config.toml
beta1 = 0.95
adamw_lr_other_params = 0.00094
epochs = 26.5
adamw_weight_decay_other_params = 0
Rows from block 5 of a small image classifier, named by matrix and row number. Rows with one number within an expert belong to one neuron, the router's apart. Each number is 128 + 24 x the weight over its row's rms, rounded and kept within 0 to 255. All counts start at 0. Numbers have three digits each.
Before each expert's rows are labels from the 100 images, of 14848, where the router gives the expert most weight on average: "responds to" is what is common among them; "lies over" is the class under the peak. Only what is clearly more common there than usual is listed. The data: renderings of 100 made-up gadgets, each built of a few solids, in any pose.
# router: slot weights (model.blocks.5.mlp.router.weight, 32x256, trained with AdamW), inputs 0-63
# up: expert up (model.blocks.5.mlp.up, 16x256x256), inputs 0-63
# down: expert down (model.blocks.5.mlp.down, 16x256x256, transposed), outputs 0-63

# expert 1
responds to: brown
lies over: second colour
router.2:153147147165126139089126119162164110147138147125128128122113117114144137123175130116131124140133122082119154107091180151115119137100119154090153123097116176148148108128093133162111130104101117
router.3:148113137130088113117156097115100123121100092131125087168124152157136122120114144110160106091158145088088129157131153143118113161171128130158143101107106111163116121109125152110111100125129104
up.4:101168127126164104098124102140081141124116105154163125157104129141131117106116110109127128117143100134121161119109138111113203127106108118122107117107147173136161100124099121193158134114138132
down.4:120137121124136140106157109160100158114104126129115122107095167123097130118130113089173128105101144085121130111114095103133118162138159125126098162126107198135154080144121149102155147123080079
up.5:086095134132138134144149093136116139111183153119157122125063116104052116118148110137137126181114122147114088140124126097171129181074101167141114129072125173137124113112122129151128131129131133
down.5:086095195126166164117090142157100126109141109144138162110131144133105133129128140112159140060094129164150141150116136114142134111131126069111070105142135150112165095112128110168130118091152112
up.6:146110102102131098190074135120122151133121106109158081151151146126140124143126123123169144112120095113174119079111157140129131119142084116151120153126118090120145126132138126093130139106108150
down.6:146135121129118110129133125083148141149100131143119128127169141140139089086112111144074130137103131115101137143122115076139172080139160108122135123105170106144115146108131120094138074144159163
up.7:136130099119095105110139123128086146140129114130141157120154128114119117125100123131177128115095096114123159145092179197140141155122116139153121076111112141110138130113128116124104087129164145
down.7:142110104129117121115155188144117152127134116174131121155081128179135122130137073141068164119102115120152049135167150125134099147158129115146133154132106163148149118153155136143113109093141106
up.8:162120062144109106107111135173088095150136121091095124125146120151096156109117129125178127147135113143126106091129112098140130117110125149114147159098154108160099113111124145092100144128160133
down.8:138118100122121155164146150164153149129111142146142146154125094109154144141069148142119154123135095092113121090133123138110112122136142126133143111110120143125110102110118187119131117145144149
up.9:109091110104118168141123115122110138087120178142088130096134131124177122091134119120107131109152125137135124090121089107148101159103130120164069153143129124112117131105118098147106126165117134
down.9:123145142084100101105138124122108154139136158066116112142131157154151099143108142140166094102134180119111103116138136141131097125137090166112091095146112115131119137126101144129122121140151153
up.10:092139118116090122126174140132109112168097137119125073149141134120143087139170134129109118154149148133099079152140135118112111130108115158115088111180152130133204118139116126153124132181113140
down.10:105091197105103105162114149137122174085146125125172134088125129147150131096167105126103138077152117146149150122085101136169115137125137119139111121112113125088130128127176116129148135136085106
up.11:146121169155143142134103139088146154167120128118123160136111120129144131173151115099115142115144131142168095074138094100117129124148121085083118130084137154127169139115120163187151137129077131
down.11:116089091131076123121141114119121150117122094122095107117161092084102130125078088150125121177109138104138174174137114149107083130142091102158109099116145115115138100111112111087139152120138144
up.12:169122114131136119117127090121139145123145117120133084111095136118115083124154099147132099111130079146131128155125130110115094093161110117096137131115106193124126095099122113131126062165120121
down.12:136089105136139104128063139126069110144189135101142103141088143161139097108109132142112096158108131130106142170120112111157122125131116143113098108164125117129082085126125087177135112144127110
up.13:161079153107143103096164113103132106126100147133109132113163134132152147181108149117159143160118141133097111122089145105120120133150130133118118114131159172120091118115130162112140132173165047
down.13:119143144154147116161133109083110148123136138121117063116099118151115121189154139160150119086084118077136157091112110109166137122171130133166148104122117165105131149144157059100143170143128120
up.14:124104162135204083123109120100109177131112118117135087123125136200091149132099152177127158143138103113175136135098156101148082120079127104132126088121086158149118127141131152118155109136104110
down.14:159149154138124151146105113095139102146094131097099152130144105162115146177118133155180099089114089103138104140141078081105142088167150170148135083109144119136164120088110163112140117082131143
up.15:132136141112134137161105151126108104134118146135174115093070161136133163104086143145117127137108098107146114151124160146116135118078139112128153154114113145106110131092101165126137134095147128
down.15:159152147110088130158114142094099138076094159131116077093097107169105118101158150109129127137115098141129099138113116136125083163160143144122133164139132147124096156106128101166139158072111123
up.16:146112174142117163108116162150116124065144135128120131118154126166113168120129191097138141131169127093152131148141113120105121130124130175140141129102102097130102082175136140143131138089114145
down.16:167121113118123123131134090162143160100109122119166149134136138178184145130179122155181110109125141150166132128134123127174146129114115130141107110132128129123129147144166106103167128111071165
up.17:124198112116122129143150149147135121148126154135147136127134134106076137118103133129104124089066116163162113148132160149088129126116140175139129112103133168141117148110117136085144119149132066
down.17:128154107139142129119122100153149108139100104121132098098164116129117127160163137155142109127130154107153124147130143113135116136141123143157087112091134094141190158130138162151072141145171089
up.18:123137095087124096161139089109142118135152142113146117102123122117113086134121083141104118101137180128141084128159133165115133151108078135131114144156123156149168098088129180178144068120160121
down.18:147116136130120134098128164141130102094137161084114113136116130148066160125089133095122163113145145166093140115143094145090131182128139139119101138121166109071122112107101141119138122129130113
up.19:101139112109112132115122160132124110136156170170127173102143158120113107190154135112147148180160097144146140110145084145092088148105112121167098142135152091128115116109110171149124083118165109
down.19:171085150138149150133107132167165126116149119124146133163112111160165131099123151128104138120110135166132123117134157156091140134147146117137112139166133150129157115112120134113105090131121122
up.20:122148128109082149127107124155107126128144149117155104102122140147091137129144095112094148137126147114110144119111111112136134111154135151136157137126112139127096129163159125072102104106120169
down.20:121121137148149159163121122136103153097159081109168103126118168169146147137104093125095154079168131125095121152159154143096109086114128099097099150100148122108114129097107131133166154128134115
up.21:118133101152141117122121143120109043184160144131123116161121134143101135112106142140108152122150159175129117123125111113131131129073111139174081081138163113172112129096169141130112090164099092
down.21:113128120145145115118139131112151105149089128116140116108133142134128139102131139127158112159132123115157119099140151146100094109135146136119113147123109121122124130101142115113139206138120137
up.22:131147129202060095115182098155110152166109125131109129150134148123145146130131117149090107125085121137131140120152113064123154122128090111094188110098134200113141152125121176148117111125134099
down.22:119131128119132105124106143119095092093109137135127141105131097091119134118172184095131132093117119100123132170127111115149135123116162113133161121093100135171129122151141156155176132138164125
up.23:152157124106160156155126143136116112108149147106116126120141132098114111118096121102112124097101141114105129125174150147136124186119137117114134109115156155092113102179091175155134136091141116
down.23:134124112135138128125095148132129140142115123163152138131145111160119087117137109119062107094159155160145129169122126139125181133130125107185130116152143135132118115101139084140183128120115100
up.24:108103202121155142107138137130131152107146143120110148154121112111145117162146124120148160168158105132113147124143093158173117124133125147159102155155104138122144149118166143131124137143117153
down.24:101111129125182121092169078134116142149163109176105114169108105173099109107133136123136152148152196171157145136118141100137140120145136083170112128086102096112138135110116144138100081128152123
up.25:107148110130138133077107113125162132126127108151097135143112153143209148070136128116144140158122145152080123169141138163144134125141121122111101182155126095144179135119092161117140157131136138
down.25:141163166129152100097146106127126119128156128125126155134147128143133169144153119125110149101116149133167110169158130176130135174121164101113096119164107153130107123156133183140113122095100129
up.26:115105136145134124111154088111132146193094201125094131120176087136097168096083110124153124114120102109114091144165096135107142093111132120111128105149134143150138089128128120123165133116180142
down.26:119169107132109060135109119124111118119139164107126160096147123125160113134161110148099171100182152190112137090132126138072130132114122136154107104131107159144113111154166107097132160169097102

# expert 3
responds to: teal; green
lies over: main colour
router.6:129116123116132134161090161100120127095086123160144188140124163174123115161130087128139140153081157135131158116158142127140165142137126126103132130079106099114127148111104180145130151127148147
router.7:104089129124099154120123143115127143151091127135172115082092154146111105168091107121138169123143119156163124086123100113156167132121155165150170099137119134155112156109165180160150138147136109
up.4:141126114159113121091135090148124142109131124164099127129107150089095097144157150142096108140158127135134116103093179138095126134132127118127109114154149095124169126116096100154150116136119148
down.4:092115137100094131099066116103128141119147147142155145106105112150117170140126097112123108122132143098151105130163094160134113126095128120129136153159100114159109107173092124104094150117156151
up.5:089110092139139151170145114134112119144147125134123077149128133138139137153109082109164147113120136127115133117149161148114157067122133104131127106175118121094139124159142112084158135125175082
down.5:137128154126181151116080146144148086134131131106131120125156153118133106129125123113137152127133130088114130102159152136131138134116135142121113160118090178121156124149138137135114101110098059
up.6:155095139133102110130093117109138081154129103117146188180145143140143183111151089140109151128125121124081122124057174171117128101130160146113120129138120144126118124134082116121121109138170138
down.6:133156132127096132138097146104110079169126167099128128140190115137161148119124137126120111119116125151162144081144155110133119152152174144100109159119080180176180099112155131130093099103125107
up.7:090149100080148131150134113142103153132099122142144101143143140140115052128177127123137120136162127148131128118140131139124139086116158129106065148134152087137197142124138104111130126114051131
down.7:157114143100130164159145145110153074147157108100106107152138140105107111114140155131159119141125128115112123123134107117125121157120139126141091140100096145103098101131124160142128147120154134
up.8:160176119124070128140094116185104163102169163117121138125101116112141124125127148110152143100153124111133119133138142106126159123158154168104130132157109171127163133121137151139160140128146134
down.8:125105115148168127160115122101122123088141106139123147099133130151137122109136073135122125149134094125153106132141100136148092138111123112142150132116130111109138112101130191087132136159114103
up.9:144130147091147162079087119116178093145146154134142185153149128139142112112110108119124111149108076121177125120122142120120120116115190112090163152132168122155143143096143149092092081132148128
down.9:125148149159118119108146178140128120142089138145144120121137118118113085138149176144148103114117124157128108094113129121152148142154135142145101112128095153100122093132096090163096102153134141
up.10:062153097098143137109179107109121118156077135129136151126170129153166112095119108129148075149146113165114139157138093099146143129117133151122151116094106156131074123144135128149093148120153108
down.10:148165153155114097127128126106104189105127134110145150122105104133116148119148121153136172125139129098110118110158128161135096092158149191131100109124100121095116102108131143134127120137117106
up.11:134147133089121172152146103156098107188129138145120082145159109110137116069164119156117118125118132109142094139112122071121132092103063115146126104159122113117106135104122103116113090127142145
down.11:153081129148149105120111105134166112128175168124183127132119153173109129142111146121129140102078114139113124124139126096096119097139173102123119092143149105124139171097144143119179142121142114
up.12:175162153113120060142130108101138124114110149102150092116194125123092131133132134092101129122134111117106130130121150122141074123076142120127155137068128144134147133113140140087094166101123111
down.12:142130131090143066127184133119122146099086115104117095144131169127172104159125129124129147112144162109103107133075130122120154158133136152095096141146155165147110111122146102145084183152135142
up.13:152128150146107131146133084154125119088162115141127124132091129146148131135123176112156099099127151124128099134127136165098104130133137060173111145136157110127103140168089071125133113153116117
down.13:135084106142141134140111088137148071127100120114106123108113110157077140117146113106120095078145127105136106098139164167120113095123150145121124176114092088132119143124141179099139144105122179
up.14:127120104088129130124107089117102162136143111138109128139122121124120106142123140119105108111118114110099144157079107118163101119091113148149053154121107136110103168148122141168166160148159159
down.14:130137076127142155126166151153103129136113135144127155160121146103122141128173116129116159149129132150145130145136138121132129101128094122125200107148135103125148170115100145119161117129110084
up.15:098077104098164157072087164092107116137131145171144096108147140098102136123128091179095165146183150127137160108114140150170127148105123120133142114145166130122095098127144085118128136105123117
down.15:128118116093106088084141140118139102161103170150121119134118134121114161109114130160120132156150077108153121108114149152111100154141146088106095161161213148111145129158139137124125089117146135
up.16:085129145137115120164154137157124139113104157147174160168173138129111145101115140119107146159107132149123146148102154116129116063128141126111137180133133106095125092110137153101115109100122132
down.16:166153154147106127130112111127114137125151104101129095144137137174160138126110137102190096096132099120141094113125132123101117114150157098152137102112141116093125100119102137140131112118147141
up.17:125155118118152154117100080128143082154142153118101103140115148120178115107160144149093106114135149141106113100156099133127139145110142133137139126125118138121146091095157125182136127114126137
down.17:143084135129140156106146070131145137130116135171136157101127153106124134164109151148132075133116159142131112077156159122126155131105100159178116105110081145169130131123155094171148141136099103
up.18:125120123153107165175143126126102085126153123148120131150121147155144102125142195132141137109130096132123151155140115145099123139111155148129127130102094174141114129082134122134159104121095096
down.18:152135148091122109100109157136134129147137123117119125127113132095135133077095107188124142137102114186090138113157099105123125172150096116131126127097136122115138119103115128088148119143144089
up.19:173127131128110187140112124105095134140154112147145154133138134132092137104090097131203125135146119148141110102137167131158080144116130128149118135104131106167144087126139174127127184163146062
down.19:122142156116142148109173161131115143156091137104117102136136170122121126137199095117106105102160115135119151125103071114149163114126139146085139115108128140107132128117132091080089155140105132
up.20:138150147137133083154097129157123113139159157122102143081110135100115100138107108114125148121175107133159117109128107116161094098114130113091174153153151103142117082158118102123137126145132132
down.20:089139155136141110125135130123073120092114143133151117119139136144151106114107113138112150157140122133112131099141115170127124134094127132136101148130138099111154106156048100133125122122107149
up.21:197152093108128095128140113142130095128121133111138177124129121191104107173111117101120127135144113144089104131084120113115085118088165154106119194110115113140129113161121129118108108113138116
down.21:088119121137115155128149124140139134128110107136118101077188128168096126158110168141108120171101100128081095096125125136136117107185128080117121121178116143110155122135160181132133108105136135
up.22:161131124183120141141128177148152174118166120097125148133129112103135120117139119096146133137141119143145142127124143133176117141150114099110128146123104124127122108149118114102133163145108162
down.22:163128095139074096127137126153112124102117122164150146109142134107093119105131170116109104133132160141111134127088117122169079123083127151089112148160140105144146167083088157101138089113114176
up.23:122120136104109127143173117156131183142099122117130086170076131175151176122099149171141125121153077176134113120114119139158084177133128152123108135121124110140154132109123138131166127130155175
down.23:114150161107117126175102094152138121138136097105125101148111118130186133098160109090127137123107085111146097149151146186128152146135082118146119140127116136097075136149144193108110103141154127
up.24:125156175121088099121146139176092122140147112136123125106129132150108123097136176145115154171115140137110145178113110113148134142111165118151126119085107152147091142164126097120152119132150103
down.24:130153111137137151123081168116154139101186118109130090076125153133141132133203143138116140163142134118135113147125116139094148077081163155148121150079132116164160132120153144103148117114143179
up.25:134134136099132149156124132156164134122166108143102122123158154119093131130126159097159125150090114112113086103082113104102093161096110151117166120144128134139127109069097126116124097133118166
down.25:134130118109088172135138116126089105076151125158092164138173128152084121140126104136130141128108119167166149126120108161146143142129112153131127127102120131113132120095112130129111102129151114
up.26:164117130109137107146140164129156179129106125132124148143145133078152103119123131103158059102121123149166147137103181141141150152116085079121123144092132105126156132130135146119152135126122132
down.26:110140088129147084123111114147135169108144144123084109136085120103145116099108079100147139118129119112126155103143143110135106120130115139118098108157078160132127120113126152159121160112149098

# expert 9
responds to: pink
lies over: main colour
router.18:120146110157134159151084119147143125145120075145113139109092167103142112085145123110099117116142135103089136135113112110118125126136123097123135129139127090138136081092122081151127116129131146
router.19:133154182110087170141105121134119083147158089118108161116111135136118116108139097110105151154109105074110163140140171098172155161148101085105096089137122156142143160071114085097104121135140153
up.4:150111110119145127127137130122132125131124115134163153154137152146103094128114140124101099145115091134109107109142123108125146128090082153134109150161102130096087127124096158138143146118123132
down.4:119176100127124145120125099103133147141127133140127198102098153103111138146141133120131124103148149118132154130127166129118103135120138167157140173112149142134154128126093104130136102095107145
up.5:110117120136146122097110109130160094135088114142153104139159129123121104152167093090115131139144128130141100109118104114154122167123099098131165116124141078139139127133092110161140106120121154
down.5:139147090124064129118123129134164131119166125095098159137094138147131134193171124145072178145137101117107167130140136121160124112153159102093102099132106120101065140137089153135117124138132132
up.6:119155086139137148171173117113145068100158067120141118142124114117132158130105148119115121125127096146151135115109095171142092098139147139127119127114129140117153136138096106129138155134145090
down.6:163144110139100123122142120090104165141134144117123109152166131152166162147113090123153145072135094123103148107122076161089102130126124141163124122145129113112098123100094117116124104173161132
up.7:134145117106125130168131119125122102107147130114088110109126123160091090127085133118188141092137134148066133182134130128137140123160136113102133148148116141145148105146097107090141118111117141
down.7:107132134110124119137127174105131098138118151130152100120159173106115124094110116128151147137170144096140119162095115133109121140085137108127143202109161124137118125158119147129132139135112161
up.8:108128071093126137124147134095117139130173124130106186096126120120156130123133155137131167134180137112075100101143175143124092125141094125112151103102152130157111107118128119119118138131100122
down.8:099144132124089137105149104161146154100102132119112129103104144117131124081124145142130120121138146137135106097110079108114160114154139092131103131126135172129140133153159135119103079139143137
up.9:123122139157139124136085128115134130160120099103133135136132158132149124110157111162143107093186125111170121127114130129091148142124161139130145141128130149131101131120129090121155122139102114
down.9:159135172141098156137108149121115111144129118157133148102110096136122143072138127135209127119155168185150117138184142115144157138176127090124136130099078106105120118119125138170104181132172143
up.10:151121106118123121146118073114110153111096114143081091071067105130097107119155132134168165124131116132139120119141147150112124102156098121183134116103118100138145148127135159107093112125137116
down.10:139137106134126092114142087142155111121138151102147117132106109103168172159114126088123146120199131128158139087115134135112140140137152110122149145116114117170155079108117155139143136152124121
up.11:118141123116079152173095124126111129161134128126141079115131160138124157106140124096117118149134127154154121171164108148144149162136125141113125110180095095118125161126123146072109139117150159
down.11:145106142100090123136116118128140135132116129143125157105146125113101119140169107140076125100087140154120127113093153141168160137141158102157113129139147106102100139145070142148126119126116123
up.12:112142135185100109146083131138138113100102109136115143072141146112143125160127130168126147147093162115119141147125073104137130138121150169122069103147141121114143163085139119117150112109111103
down.12:150154129146094132115152129089098089144151154080138100086163126106123158104135129083096141140198153084090145090090146138129111063139106116142099139135143137133133155156099112168110149100137128
up.13:164139138113138150132087090191122126151157144140124125118131114151137092125073121088122151119115140156151111110119185118142155118169153119121155119188136118118132128155132111109119099140134150
down.13:089158118159141092094126103150152137121157121154118128130120141148133159100155138108123125128164140106143162143136149133138129125147162131113073088121115129101147136146058168137097131134104091
up.14:117118124115122147148182124129157146158131167112165107105159141121163150107108125108149101116112118135130152132100151128099123084135136088179113109108130146135106147111107104120126134113113164
down.14:141138173107138130150119100179112128126122148140099111144143162108121120125147063148161143115123099135120161125131177138130148126149111143150109134156148110136132167167151119154154126128136133
up.15:166145157116084111129172106109131135142124126105126114109064150139118103105095174110125102115147158181119128097134134159150135121108121110161132116145120105145129119132121142146179149130169096
down.15:124155093164127101129128111163157109121146124158123112101136130125140123115149116198090071201096129149101143154107127163110119156168110132099085145120106126124121137195087143138169147171141173
up.16:109150125142123162137133125152124147111119100087136125118152132121155075137132089096119114090193127140099132180137118111117150140113107097180083125154140138146115142130129109167116153098115096
down.16:110152139106072095148092161078076166126135139118146149126127144149106137133105091168185173129076119105134111091123168078089123133149141134154128156117122121133148142153108122136150119170140134
up.17:141118113162113176099158137136135125087138092118105110131122110127126186136105125122115081117109141152153132139086166129145111168129133140154159163122117114130111131090091133149153111170141132
down.17:102162135086161102167085115124106136097153131108112113140098140159131120130133103139171132112136142102142106097131183134129156095147143146160132144209129090128161153164161133129119129170111143
up.18:156110109112136086119111165150167109157153150127098060123141136107145132087123138139177137104107133140118135160135171127161072129094116109119147108135149107143109122114097092106101162084104108
down.18:120124124103158157174115126185137150107166159107162155129076154165128127136131132108101154130097092151121147107120125128102156140090137145138171131173120123133138138139152115128118145155147130
up.19:148142133154180147119131156127114106143159057139154139129096153134134159101102108143152113156155106111127098108144116178156106130112144133113139131154142130163122100121114113146149147158135136
down.19:166107161105085121145113116112152121118158115126104144109097141145104126131073155114071144104111134160131176124124104100133152107140144142119134113147112142109134122134106113105128131129116125
up.20:176179117131144126133111152128112158128191107147144152143085163107157144142141197176124134132103137125154114098191146134111184150114103143166095121124145123116097128116174136160132140130101086
down.20:103147091101149188133131133123061114151104117117123140091132107143163128155149138147158119167099122141136126121098132144166097170126160148127094135154088122127153142114149146146087151153110146
up.21:119151135129112132148094109128117151110128108127170096134093135103100185142155120137121125124109148105126124169100137173155186089134109147150131189119119125097070088092137124127089146131123139
down.21:168105149175125125138145111133153139151100149149097114111116119157116126124115124115085163124132130077134098119117124124096137181174134099104151170125129125141116110160131161155118150083155119
up.22:102100163083136148129103134119066104135120143160142131119075140125140115130166134145168113083110040136135142093100124175164163129127156129101139140163175136141138129114145147101128106155110131
down.22:131151141104152115103106134145131116095115138164089111131110134140125139089149133147167144170146106109155087122137108107165104127136123111143157162110153164133156146119115131118123158120086103
up.23:129150128087094103146163103124113113128147139131083114084154142089114113109117163150112129185136133117140126099158159126165160127116132107109136133148124123142133133133119126115125157168151129
down.23:132137094135111136169093091153147119147132164101145103112133156109103121127139154117093165147127097141164122152116128141098128138100145098145116149148156112127123098154129137138150130099177164
up.24:104120110146119166165144170124138131142131169169109105112147177132135125140138142106150068136129111144124144140092106142144135081125141121150111149146126103123153111133150127080102145134119101
down.24:129116157110163098098119145157105135124111162118142173115159122112127086139157164159142109104105136172089141133142092122147096132165114117189149076138124150130123147135140125129124155116137151
up.25:129129121114089143099105130128158130122117091068176122100146187108118126144101132119114107148104149169105115122128115085193110106139118117135113137107119144119135136116115130137135106170113127
down.25:165106147124167159154146111144146146136125178119135077134160132109130110134078147087147110154091141119091099126144133148097077137126143124131102130139133087158124127201092088137135124095121139
up.26:157100121148133108124131120169114158133113111076144120180162137099121165095091135126137116125101119139126060153130113088116123150115119178139142138161131124117116130068108160148133164130137158
down.26:156137142130125136173139144117105084129151122154086171131089139101097145187153153099095160126123102100116092100146133144114144134121101147144108126148112115135099134116144117151108102099143080

# expert 11
responds to: black
lies over: main colour; second colour
router.22:138125143151150138098095091116133136138137159126123135144166095098184130135154108138144109104147133105170135163102146115127130128123097123167136120168155122105104165095144121129113163119151154
router.23:161114144158133126140108149110180103109147103076134108120099132136112129132114116125108135155148152129100158096146111168128148096130153136112139160095142133125113127122105181108130120104095157
up.4:116108175160109159073136103109160134136144119128135181129152147104117126143117102137077168134129177179110125151114127158158127159105099119114171145115088128106167110099109134127164158136160129
down.4:133164124130131115138134066142100133065167085167162120125092081128102143084094131144121125117142091100124139128130134097131103101139096106119096062143150100129115119135126139129107139145111165
up.5:165148153123136102052125160096189154153158122127115096138127091122120073149134154147128155100156148075107123144125134094128116126166158104112086118095135114135131137127134136142120118132118125
down.5:083147112138186093148170154155140119101116134077148157152140082139113102111142098160195163150108131144110134119136125128119143129147130148158129107125137186161120071101170162120129153124161099
up.6:124092090142118136098110126105148169112113106125096126140143117126113113127117154087052152115115153164076099142118087133090170113119138107101157107113110151112119164150122092130120123121108107
down.6:130088117127103142125145124123096157101142123112193121106144131175125151145115167176114130140131138137131182109137116121131124122146106152139082110138126125175140105177121133119122116120102127
up.7:133128114120142123127099146150139182115139102187153130137143164103139090120136124097156101136151129139110148125089106126136131173135145084136149180120169147165117135120149129176091088125094150
down.7:149119162140112113113085152070141198114151112137160131148095139143135116131100149130042129116096090124151150109118128132139131112147143125121073130144170113166096137113118134123149139089106141
up.8:131092141113140123136115182092125125151167134145116159133162166102103123135139141143157154153131091127158162179113135137175168133162152144097106157163128131152177140115106146128129125135162123
down.8:125126123107124143140123142150112136094100127087107109185128109124105091123136158141113161131160111111122142132138104132120124085137105112104109162131153097109150120134135121152095121130137196
up.9:106134162140122124115126161142164129158106148123120119119134158168114190122134166128117133116144148127101152122132130139107085112160115095146120121185124155109130113126141112130126108129104125
down.9:174147108157133138155168145153160125113129164095139101148101092134093173128100157154114171125123097144115132099113140164107103120135154141140179165127139118162118082118122123116166113138141156
up.10:133142135122176112115136112131114123097097122132114111104100149098140094144098135123135120111082138131119135109095135143114169169116125161142129103146106153134118114159132134088108120165152117
down.10:102120090116117134110099091118152135115136136155095135117089147123127114098122093144134127092169088149155106147140112116151184117132090120146161163138144158123108178146142140135109124122112099
up.11:076125116117070117104127103109109130106117091133112122167110106148159132148111104129125123142156142157110087164128136101114163131151127109144134099092126133109108151150139160137142185134133138
down.11:138125192166102150134130153173177126118112172123150166112132125111106155168144127129098154086103120111123122140156155093135147116102124111145094096157130086116136107138107087079139118095133105
up.12:171127133079130157120105161143149153113108085124136154162112104130138125104088150093076141119069144125086104100102135088156128094115158159112172111118142117128117141131118133139144126155109146
down.12:137087157114144146110118130195159126129109151142135108132165088150090174112110121098122112141109134096166137095100131156140144113157106133090182133123138108112116135130107169103160154127153158
up.13:108155159106108079116131137103134103156110148118175147164120165134094143147102107138122128131138110110126141132137098126118137154115053199124115126141119121164144099111110181107155130154095133
down.13:121133198094130121132110107070109160124131126077128131132161129093170080154140146145112150167096172162137168106111161128109105110117168107093101106101165124132132142140098158109154126133122135
up.14:150105118122160109097157127077144077140107149128143149144134102149167104131105173132127123117128149110136103129121144118103135092175148128119143126173140115148135104150132138118117115144085088
down.14:134158119136138100161155186127144121172101136095130123117113140119100127126131126117117120155100144160152192127137082110109116150144159134125110162132130113116113136151135148126097122165141102
up.15:133140129101110114154119103117126147178100140109165128114089140133108160123120136158115122114121124141150145089121109136114098111114133162121152124144130172186092165132128116126147161140121117
down.15:113137131143128113113169141121090105176158160158120133170114151111111135061127099092137114159112127096093149131160146117116124131094091127148124112114130149128180129150113102159118121165145120
up.16:139114133128140107132147112182140124113113120079121111138124108154121139139144124128146113119124146131157068108130153144119169145157148118178185123175116120116142131150106132120112122140128149
down.16:140108157144144095137140093116115115121114158111072120161123101108149158089176121135147146131106078115097133131135114133138078145105102141126129132110154161121119141118152127103118148112105141
up.17:137147146145122095188160135149120129132131140117153124111140155099134102153111164116088122090176145141107147134110117139137152125138087155081123151094122140131104109097142135097146102089157170
down.17:133129165125117163128101120118151139114121145161154132172073089108126117161131110121114136099106120122196148108152123143111122116115163144080140144102139164126137129119106127126138132099137107
up.18:140090113126166133080113111143130145125166148120102125150134126114133131111090079116174168147083135145195154127121141149069128118134128119133104146134114149132103134147173128126133149119141145
down.18:125109126110139106107130104120128100090143109127103142107154121129089097134129137136126146143127090157140115123103121146067133147126114145113159131120084120150165137111171155096111125113180148
up.19:161128142094150120124141149128151188089172109139117131152080111114151099150129163132129144170103120127106165132135146158111132149124109151127101098115106108098142125160097102109136110119135140
down.19:127089128160118148095144138137108132135153132162134103192100155112132126133148073116180107118117104137152078142127110125139140136152078130095127139096085091132115155112181140106125144124184125
up.20:111132133108123105130116137129135134138166129165099131146181126123149083128123138177088122131133144114083158153128130105136134105134154153121136076161120112111159143130142123156071125157119159
down.20:120121123129088128167096160106158158084118153138123145128126104146129137093115140128129134133124146119127113160165105127115128115125155120143131130118137135116126125196116111139137118115104117
up.21:107108113123131077134116124123130161143124144132148165166132127137144166161098128127092128104105121136115138136135164103127164114124128064076108112158152108154131088115115144116118148188124141
down.21:146126147153141125112109103158134098141117145115176139143127151148117099150109089142124097121098098111107168155128122080148120160112192073146112116122148123130070105132080125143178127137107095
up.22:133132164087135112132133128081115123112124140107106113137119135151185119202135125145153096122069113109115083148144137166116133121152125145102126139121138166160147170106122199115128144132142108
down.22:137141088121145191116113123123159119155092119127078069116096108101173139150180108144109129143129158138129137093136143107145134104096150087125126111122148121111128151130164109142122132095111108
up.23:100123155130113147121109113142136140091138129140088166111119159148157136111125121139169118089122126164204118134137153135177161115139118148131138140117133110131163122117140118145118116129108145
down.23:085067098119141120123114083151136081131140108147137132163138121098146108121099111107069131139117126134091107134137112134138115160131137133106138121173111111117114051133117132128138094144138091
up.24:105131093142147160125157194122149160139133120125147176151129134132110136167131127139131125108110136055129152135139101126136124119100144135119143114179147143120099121102092094179144116105147070
down.24:144113131072106126131135156114123137148127164124047128131091148116142090078102146132150144111100113142142111071124173107131151151094140096161162118109140121099119194115128122133169132196139122
up.25:130114103126108096120115121164100145102125131095129104110153108104146124121146106135133142177136116131114127128103113154126131120114143115131107105117123119153156100139124170092123173096118085
down.25:119150086157116117148122133134126142146154163087111118134112096144080150129126126135155116110137135150137109160100127121137135116086158090110165109070074105123104118167120111140126133151151125
up.26:170105108106105122102164169146129127149121197100110138144157147193136115151167137153122133118144139131138175115137187086127132111092149107133160140142147154169108150122140093131132174095202122
down.26:127116119134088141169109141117139194145148125086081138155119127132127170128130124120125077119166130176098145105122144140167110100130156123130124133166159119151090175121094210123111145133130151